config.yaml
model: "image captioner"
train_examples: 203450
image_size: 64
translate: 0.12
encoder_activation: "relu"
decoder_mlp_ratio: 4
decoder_fused_qkv: true
decoder_inner_norm: false
decoder_prefix_bidirectional: true
beta1: 0.9
eps: 1e-08
adamw_weight_decay_other_params: 0.01
Rows from block 9 of the image encoder of a small image captioner, named by matrix and row number. Rows with one number belong to one neuron. Each number is 128 + 24 x the weight over its row's rms, rounded and kept within 0 to 255. All counts start at 0. Numbers have three digits each. After the name is the row's rms in percent of the matrix's.
After each neuron's rows are labels from the 100 images, of 14848, where the neuron reaches its highest value: "patch colour" is the nearest of a few named colours to the mean colour under the peak. Only what is clearly more common there than usual is listed. The data: cartoon faces.
# fc1: MLP up (encoder.blocks.9.mlp.fc1.weight, 512x128), inputs 64-127
# fc2: MLP down (encoder.blocks.9.mlp.fc2.weight, 128x512, transposed), outputs 64-127

fc1.316 109:108189083138138097165125102127137098091103114170109113164127133108133129160116122121139100098105171145104127170139163094133087135136150139172130134141126106122077090104134128133135148128130090
fc2.316 114:206154076129103107130146149123086153099119120152116115155114091171121098107118166096095103132111084144114131127159126135157102085117145153164119114100120085086123127142121110126138128187128091
patch colour: pink

fc1.211 107:127081154104104137126158094176095143094163146132048112158128087142135116133114170126142142118140163109149118154144103106112125098129122090132108101131157159098119133139142164125156167113088121
fc2.211 098:129132144107148097128104096117087143123119125147180115148149192091133149135136125131146145154144122116145119148123105128145088120115151149097089082146090147119125153110164071109126183158123150
patch colour: black

fc1.309 093:162136154125109141112120196117144118053136134165109124140136139127121122161133136129130134101119170119154138149145156150116112139115143181086128133129131121106077113119123108122133114127133136
fc2.309 094:145164097143128139128063103119138128158149147137174129124158176172125120101149156133184116087142132094123135180154133132119169106118157128140143105121146135169184164146101105156131133116093136
patch colour: brown

fc1.13 097:118132140098106140137139107127108154122154162129083134129156129126134095139114135100099125097135136101133147134136151102151156134155124145142137160105099138084097166104242112121128140142108115
fc2.13 106:145146123153174096124135151155105080138103159111133153133171123104156112107138166126130104130102100123117142127149132178149152121123175119158138088118108137139112134122190115151086113097143164
patch colour: black

fc1.337 093:136128136132122065104145137103116110114090151146159105091117126133112050126129142134116136134108173129126163130162168107116122133115132101167167144149140108108092124136136134114122099122144148
fc2.337 092:133120168150119132160071128139086129099124130114133117179111125126103147113193137159136126149108099117103161140098122155109106099131099145128145163107109158108059074120110150173150163128134136
patch colour: green

fc1.271 088:146116107122104128131104142149153134142121020127152170145156152088128077113142146123129113097145119136152129099141148115107132109132127083168124143129163142131122110122159130115146156097157119
fc2.271 096:147118142101142130169126137123120169121103188143167108125142114134156141157115136119096128134103113120102141130134136098139143169166123142102151120121104095129176111127110122116135139111157113
patch colour: pink

fc1.350 088:109118139167154094138096100156123128144117133158147135100121105083073122101122109090088127095160141123117119098133137160109091166144098081157117145128117140134137149144101126126151114124131108
fc2.350 088:123139123105099143101134107126137133113124112129121122105106138078141166139102144106144153113144110158105115126104139156113154136141126165121126118151112125103141124150149113135125158151124160
patch colour: brown

fc1.460 102:114147135073105136102107113159136145117178115127155134110101150153130132175113116122159099149138108137140122147175185129138110159136134149136134108138150112131145147143176155149155145147132143
fc2.460 101:126121188089080114107097124162119133081099122159155114155134147119133159122138135155076131115116157118146172132100148169144164116140151176150124114088175121149148128114137133149121150130153107
patch colour: green

fc1.48 109:113095122142146118085116147118121089151132125159106122140126189100151171098101096114134116136122129130134138166146097100084103172167155134140113146122146141128150146135123127115144167142114125
fc2.48 113:087103135110164156113102127129139073124129141157111109161164153120141108105148130119133094123125159149134147149131152124114129112119145086146183106110110130127179134129141092145166080081118081
patch colour: red

fc1.510 107:123147113184137154180113130133185132109107123100129161124134115077084099155096111149085108145136157132144122127151136127139134144115126145097118138166148157109139109120118146118106139103121064
fc2.510 110:123161132108115128148113127079109131107133145107116138136134144138130111124096122136121115139162089115120114126106104147056072086155120107134111179159118174139134126149153150135111122093156146
patch colour: white

fc1.254 105:129113158109097129150163095096101103120110095136174145127126115132097165150148137141114140133124114115142105140180126129137128129126121140106134123089153116074135169143137149152194102090150110
fc2.254 103:135130152148110113109159103109112132135156129112125112111078124141111131180112151134102095139112149129099090152153062136100124137107094100113164158141125133172156144153105112069182140148116126
patch colour: grey

fc1.446 101:119146137102134163145181146121105126157137119160100132110161122140126148129125121117108114125123149134157153155110164147113159120104169186141094148093193155107080093112130151119133147138155167
fc2.446 094:168161096098088149100121160133134158105113079140155123167135164184145154097128105110155104098124160131141105144132107172137138141127089109103150148144125090078081089148108128074114117151138082
patch colour: grey

fc1.440 103:117156094125127122149118126125088106125114148120132150099119101111106159156113123140188139128129131103129223138124168143126128106139121120170133124116077149120140109142147088086107101055159115
fc2.440 106:180141131118117164133115135092088139175111152137134138167099148126112167085111129132136119138137111149119150159147122136130178162159119127161140151127173135127169151103136090082081133123141117
patch colour: pink

fc1.405 110:123159139109141134177149117118068127135093104142089113138153108110140086117143134107108163126112116135118106164158161099175147181124174085108079109115181137103167132122119138142176147167139149
fc2.405 093:140133134159124140118142138139152110116133129155137125123140115110137122150153103137119094110080118128164068116130141163107134161085111180078125118129061092136098103127129112155141142146121159
patch colour: grey

fc1.122 090:140145108115192116121173133106093105121110132149111113158131109121094119129148161139101144142130132138111164150153072152086156120147097114138095108098104145139138124186141130148163144098162148
fc2.122 095:124129107100127138133096112113142134113139117116145132151085065147155125107143134149153096086147096158107179139149131115159116104157153122160106108108138131126134146140102170154091095133095138
patch colour: brown